config = dict(
    train_examples=78125,
    norm='layernorm',
    widths=[48, 48, 96, 192],
    attention=True,
    eps=1e-08,
    steps=32100,
    final_lr_fraction=0.01,
    warmup_steps=6420,
)
Rows from block 2, named by matrix and row number. Rows with one number belong to one channel. Each number is 128 + 24 x the weight over its row's rms, rounded and kept within 0 to 255. All counts start at 0. Numbers have three digits each.
# convs0: first 3x3 conv (model.enc.2.0.convs.0.weight, 96x96x3x3), inputs 24-35, a 3x3 kernel for each
# convs1: second 3x3 conv (model.enc.2.0.convs.1.weight, 96x96x3x3, transposed), outputs 24-35, a 3x3 kernel for each
convs0.65:162125115137106149161100116122128136132140146136140139069074089083088087096098089143143137162157159144155141126119109119118108103128125149113145124100107138176178114116100107109103094105111130125100094113095084104106128095119087117122130142143162156163112136118123105170148148140110123134124113120124150130123154125106124105
convs0.66:139139128211197157151143139123132142135139135136121115112122164209156083126155152108113104116106098121137135123137144158142135101125146148126126165115079077126141126137127123120128134127114129148145129142166103118140126132144166144137144149137101143153125148138128116099123139154148121091133120119111117130099124154126124130
convs0.67:106123095150132124125102104148136123144145144120125125166147128092129151100133121124147118130155134126141115130147109136112099133117129133163151073119168142168192124140142132160168100110131130142148136119124144142141119138141097131168160148138118154130119141134144132148129116130136131146114124125156118113152121090131132105
convs0.68:146146140144151111112171142120132142095115138119137173111132139107116143097126110149146154145155158173184180100109137105115162122154157133115123099097121131110104143141164133130140088109091138131150145159174176157157149122113105108124131114090093123101126152118104117095128157110120120132152092117120114145130111121097112105
convs0.69:090093092116090108095091120128145151145143146157148156110144124182144176141100134139103140132118149143135164125118133138133140144156141117144130140156151141141137138134154096089131127110125100141161129179114160134139140122137123120107148135144128118142142145144126150125142179135137141116135145117156122160150156126160136109
convs0.70:121103132133104136146101146140126150147128147145124155163158162142129107143134127118113157156139168137133163121141110086141132117160144111112122113097089080088062117110095140140135145160153115151116129181167133151122106144127088121098109125083099118126113116108129125133133132140138139143113126140128147185159179189145146130
convs0.71:089109097140094102134120093144134134156149149136152155130139119102135144117143133138136108144145122137146129149127122151128164145107161142114094105138191152141137151157118153160149106107108139130132129140125152129096141137154155135133108142177135134143149119097097122169120110163137125169103116154119155140126178180146159141
convs0.72:137143119106166134121161116162148170170164189157165181118111121090102115134137123149141142168173171146144146101111145123130178123148188121093121129117134116116111150125153162158181157141146116124107114086077135131100129116134107116113171146121131122113120082097162156136116133135115153139121145149089118136108124129138142139
convs0.73:104095175103076112090090142131152168127158154129125139134154117152163134132140150100080125104091108113088091138143147129123127145153122132147133122118115131106132101106113066071084106109102139144153128109135128121097124154162114104119123113120093085100154151180117123101114122120132122137145116125097143152143145149123137165
convs0.74:110136124086135101123142142095124139115128146165154160158143141145136133143152113036131154033093111121142147105134127129178147122176167147156136157133123178146161084136147108108114172152146147131143134119133099096091170165148176145147129111130114130124118149144134127123136129131169147136128126122133113123113145136103193113
convs0.75:139109142134125124104120136129131126130131134132136136139127128114125138109133126165166146135152125147153136156132134116120109102117128136164150127160156152157167124125133104108098123121122131106118140097106099076080145162179175175187095137136120117131151158175058064056134118110151132135100127126132133135153115081146131122
convs0.76:169091122101028116183097117115094123127126137128125140170127130154138139137123105124112149130114129136131145102113116126163146116169137126120097150164140127192163152152157162161178129129156105178142133136146137190134135127115116158136125178145129137160172206185095155165154144127104105087129130126097154130124108092122129081
convs0.77:102108126161133108143150136152150136139147138137138130141117154165141131129146145108125103117136124100150140120129145170111090126121153131138139116149144078129156146140129140127124124116120123137115123157175166112081128146160178161118116133128132105085070145163163131122124133123082146196148156133168135132143091107162100144
convs0.78:144127141153128139124118149077075067102107106148158148115125132142160159109130114142109085102065093123079103086079059122134121116140149120135134168172178111109097140145156103108112137139154118090124140136165197180189104137147107100126155144152097118128106108118122119120123099083155141133166168150127131157160161175143134138
convs0.79:111115134082056135108163150158151172147154179136143170159167166128150152112151136134098171110074130113121151103145155119151160112137160165163155074056067090111129117151158166152149137156166119159129131194182139148145114146137106137147120153149096089079087142158131129137133140101155163141149115088164139128171145132166137141
convs0.80:116120148110112106150152148150160142137127126146156152137138105111130144139112175144154139126113115148114125156171164137139138141153131129100131131139139111142131144119100103071079138072157132152143125124128137130116112134149134131137146128141125146140139133147131145177116154221119134120155094038145126045133145132121171217
convs0.81:095119169114124180125143141178161193177163191160154175124119136110094094139147134114124200126136186140143159158155169162184188134163164156131118143109103130140113108099104161148164144135130138170160127137147115088118141160149124131120107116109131130096146156119113117119137125133141122159138113156128149151132134124121113131
convs0.82:161120117118090142198179161125129139129141150102119132130122129115105113148166151116111156131129176139142170126161169122157155083120133122111118126099121111123109119129123141146157082102099145167101146179144123150128099103109060092101127166149119142130128160119107121138134103104178131139134103128156136125163174171171156160
convs0.83:118138118155145149118107129126131123129133109124126105128114125120104092143121129104109123119129130126137141139138147133116158130137127122139132109148102105141134110128124141149130126155112130215093123126111115148133138147100085127081116156109126127097113077107132138116112142103106161126104140128129128159101087138129085185
convs0.84:129085141138083142129080106136123124133121124136122130105159116116117114128102125135127117128136125131139147134126131136138140125151138111137124117132117107128125116079131106082129114084119108026138119108125119112125137108126128135121110116131164124138117095112120081136131201116137173112134174107106089116118124108134149085
convs0.85:153107138118120123114175150116110127142144160128137160138121133152155142135146130127124158128131152133140140114147142127165163135176185139149124128126127105096097121118125146152154138146125100161112090120124116138145128137118069086116126136141100114075125106104150160134131127114135132138151128133127089112138105122113088101
convs0.86:148118131102025150143142152191155115200144098163132108170138113114110158129128124157126120173115089166125115152157119193162104152115120123149108166168096112141159161130133179124092130121121128125090124141107116141070187145081123129160135151111140127114113127156126139110137136109143149163140139115121145166135138151121143156
convs0.87:121173142102151101096141118106125120123138132133151137164118133123114113104154102115111122135116133146137139135120139141133144151132141120097091145146109133162135134141125156146130122131091094120079121129100128120077154145113147153139140159123107166148064146111163171088097099160067108155087089171159095114158105126153095135
convs0.88:139181143144184114119231139140114100120120126106122136116134123119145152123146150148152141125139140126149141126124098124131118094128136123100108099110153092091111141119110153139142137153152120102158103093154123089138108103110052091136092090097154077110124113144129118143137157125121131136121119119123165156134174092131184111
convs0.89:107054079134052068071066080146143154119147176129135149130162158148140114145141128120139119083134123097145120131153162155163143135148128122135164085115152171125089130140136112145175109151189095132110136102066108115119107130141149141156137121116101126140136137127141140163144139140140139165130124141089122164128140147155134160
convs0.90:133101144105079139112144179134123140145142171136136169185178187138129142133156148122069130124080141114091137093130140126145157104129162151160137118090116126138127101111128157157187131134141127186156150200181146153157120153140094137155120155135085114109116124133104115124154146083150146117125129105164150172175177180188158164
convs0.91:112128129111080099133139138089093083105093056117118091160118121114121140097137133120133103163154116144161105108109080104102063083122127146174162160168109108148178049052088107107101104113099150129137133119168175112155127132102133138139139144132126130131135152139136151127111138114114142126083097134099090146127102128140131120
convs0.92:108142155097140196118143112109098109129141144129135147117088105127140112137136095111136148118149170103140155130131109129114134134133160126114086144160139137155135163156134164153146142129117136102101122055052187163109148113083156151145174152121159188154152163112164154119133156117121132113126150112092103111140124100143119106
convs0.93:136130124173150122121110114134131129127144148129147148142100116136121125146115115092113113077108134086125141158134109135115102144136136098128148076128173156185177129135136112151162106111132068099119135116125139112111115139147134156156138155141101126159120119100104135128147142118148140107136142124130133125148140149181113123
convs1.65:134141146127143162108153155106098094112120113087116106137138099151165138165161139114099087135131131139142136131115157114107162104097148135124085151142121124131098145160136124136127121125105126115077149136093169150098107083102121106135140132156143155157098101100115137122140133130174140133143132130121156099126154102127123075
convs1.66:100097130099137131112133107127136114116128111130139151082096120165138102109125139124135119144134101118128103071116129107139116108118134124130121154147112115107128124115116162144165142141143066086105079108110095134149112105118141136095116131152146134102124139164124105135147151130167148098090114134165146121114107105137099080
convs1.67:144117129157135137146139165160115125143108112169118112134153133144168160138140153142149157149170198128132141146137137158146132134138140132114130181158148144134121119116130141136150172163163125132113131132107135129095152144115099121113145161125142153138149159142140140127116142147079120139094158163146121143128120154117126152
convs1.68:128150158118134155094109113129119137158141163130133153118082090132070069146075102089061088094051090098066104165164137104138102138134104138116111145099100133113130135107136122099155106100151132111093153136117158158134100107102147150121103136110142131149124114152117099127100111109119119086111127111077091067100096120117086088
convs1.69:139147149140167147134148145102140113109156139118138131138126116116080084094084088153149173132127154139120140113146115157170149147137133143134134118156138110133119091091103094106120142134156164127125140130127130132139142123160149142140144124134099119134112126104125145113125174187080151156112145183176147133143117114134140101
convs1.70:141124148128097156149119148118124149121121129132132128152098127152112127132097115143144124158164149149158146148130126176150141192157169144162154110093114158135141168160126184167142180172145151179171155168149169178160146183130134149106139147116151158145153142167124095126128141174131138130114127106129172107137180115148194133
convs1.71:114109127129127139117083156110130159116121129136148128111154133118119115156125136100101135133118134156116100139138087149152128170144094149115122102099148170132097096103115147143119161120109151122113110100111113107119088106158142150128104146121118127143149109084128125136103099135125157178147150114111124086094137112126161131
convs1.72:124116100136116108147122136137129119114116108119122120193190188179186187163183183178197183210230212220239217116108124137144146139171151113072101149134133154127133173171162176167159179162150179188179168162181183168162152145147127117120151131128134147146122122127150136140126133149110122121133129151170155172147132142149128142
convs1.73:172176169134157141117139118173142147169123145183132136137121126140125141082063079151140148109111107099093099130127164152128150091098120136146146080080082078086106098110123127149165104121152094093113097096123110093121109108113122131132111106123167101136128103118107125092163120144168138148170134148158159144130119110145119112
convs1.74:080097105148150136144155140130111172114098137117080141158167191138136130132141135166155133165171165152173191096096116118130140134112134118159170127165178107122129155129129141168152114174169137119152142121121135159162144175181137123125121095097147161114109113133101094125123095122153133163151123118139182176155174144172167128
convs1.75:107144147144149151119101098122127139150152171116141128108113130114138135114116127174144147133116124156129142088113126098103115113111112092085092121119109140136132069085065176176150127135135211192184168157153168164146158154159131112124115116110101128134144154132144178148124129138129129127141130141118138099127151118123146134
convs1.76:127160143121156157132152144109138137127163138093163139100100149109134169126114165152142131136126126116104098126142091161158116134177105157105149141114147169148180130104059140115081144149089147142091140123072145130069156086137135091109159151092145131139102110102115092090101133133129162169100098138133113111131162141128133138
convs1.77:098120129122185173105105109117122145118112121134135112077134135128144118119119114085097130126110131114110130125154159178116065112145154104114152134131141146115105124098105117109111153136133134135109082121117112113102083101128167130089120150124135105098109120163130103102147114107096129156159137084103115133130107120122115162
convs1.78:141146112151152119126146124131136151129136168135145180096114131082101133120149175088104076097116088092119100115104148169151196108073117163183194150158139128112097100112111133164167097134107100102084094092095141134145107115092115117112127113106107141165105091113118126150131151136086114102141149133144092093140109127136089080
convs1.79:129150116102155123089156156096145121104119123122151121145138135167171146112153159175166155163171170135146129094108096124131130123112132116158097129133153126114111182185164137151155151174168180160181121102104157148178136146145129128139153132127120129125152133120108084087117093111189170160131102092113160137099164173098158156
convs1.80:130087152126063136138039143122143125121136134112135137119123119149120115156135135146143134144135121117112124124127112131133124136156121137137137104145114128166127143139143151134127139089127149158116129148141123138142146127128133140132119137137178152140163124117203159135176082133166118149129098171112168145136131110175138078
convs1.81:142134116137158137126141159136140147165175170147169153119120136107112145094082102162112147118062094103075102109126123105135164125140158122117135158205169089110089132113129108085112096089114116102090108076080125127114099100113084134133122161141147113155108082110159148147160121123171163135179175187176167145182154149144155146
convs1.82:122118120087099115142156184128130159148147171130142165137125120140146146097093080112138137110126125111135138139141144147141144178158165105143108127127116136126118124109118150124144139138151155135142151114114135097107155159150123149142123152145100152129128168114125163169114115161152144177095119153086142096102162136132160150
convs1.83:114112124121091093146146139163174142158173145150156125125125103168170130172127129095123119089105112118155136163126102147134116112123100142133135121161116109157132128118147129107135158132159131133122138131120128125113123135140117151127122151128119118144102123139131168163087122121124144121143173147121138146115121158159148146
convs1.84:114156103137169121157188121112116131118118151112125157146142122137139120154148117136087165143106155149114162110157093113140114129137124114128134118145134106151121144101140155124147164120150138125106150138126155141126133147153126143134118144120153126160133126117128112100120140131103111099108107114130093110130118138118144120
convs1.85:133109132107119137114125150112127133137143158150156160101107117125129136115122145139124102112093089112108106140150135102084076157139151148151153114090103164123121168173141118139122098138129088064070126102118127121135128128124142138157132126105119174129137134126156156151171155128158151095149132092168141125139129114186180182
convs1.86:102165134096097068120166128108125150108119141104111143134134141115107131153121102157160161198147115179143124117123108142120135134131161122099136153116113098129120175154099196156094176154134144148119151103088162141099130114118053095153121147080157113110106102160155125120126096124158121145150114151125108142105126166119156174
convs1.87:123157157105146146106110123098126127118138149120154161102078107112095108136106134096082084092070080103087093176150145156125123143137118120129118121125106137136123097090124084096104095118104098114098105128121097124117123099099135113092144123107112091114107112134092126116140106114141109114152077107130120126118124120128120106
convs1.88:146112164146141155117095134140127123119095101126110112181158162161131146149109131144159150139142146131119125114115140094095156106098164104122126110098112119098119113131118128156155099137156112140143098139145123138170121109141150136116132127131132143109134127090143126082144107154177115162147122154126155149132145156085096113
convs1.89:117104113166130170179117192148117120148134158150117095162147151121145146114129130110133150075128161114132112126142157134094090149124123137109105108105124148127108092134127099125142183158142121145164151158164151126151168153126137133174073125135131115113139103081136174203106109136120099145143155134165137072126110097131116121
convs1.90:081107109110091094117124088125100136111111150144127159106130156122145163109124125135116111124117120116115130119141139164172129139163130142125096142147145091106132128103102122111129134130139140147120183172132192180143133144102131149117092112120131118122171134163126106166087100158090103182080108152113106071138111065152140122
convs1.91:130158154102122126076087095127136120136126103128124114106100116119093136146126160129098119143106115137106114142146131108137117089095088127122141151127093115117113118144154142156146116122125111103086112095107115112112115116114131128103139135125156153143152148130114118099149128107134113096082095101086079112094098102122129123
convs1.92:143108093139110136118104122098124140083123119160166130146115137103110142151171170125138161119126155108124136125169150162198176133155134122130140114128146162143140137153149137125140112138134117123135149144170165160180118130137113118104196211150100120159121116140121111126146135135138112139101098132131133167112104119114068123
convs1.93:128033110164055119152071120148126150141115143183133142104127098113160103158169135130120146141137161140132144162184191136142136132130117130117137087082129136140115081131141097142156100128130099125090102134109097122133138120109115114109124125136105130140136149152115135127101083137110103139113119123160117105106079084102083124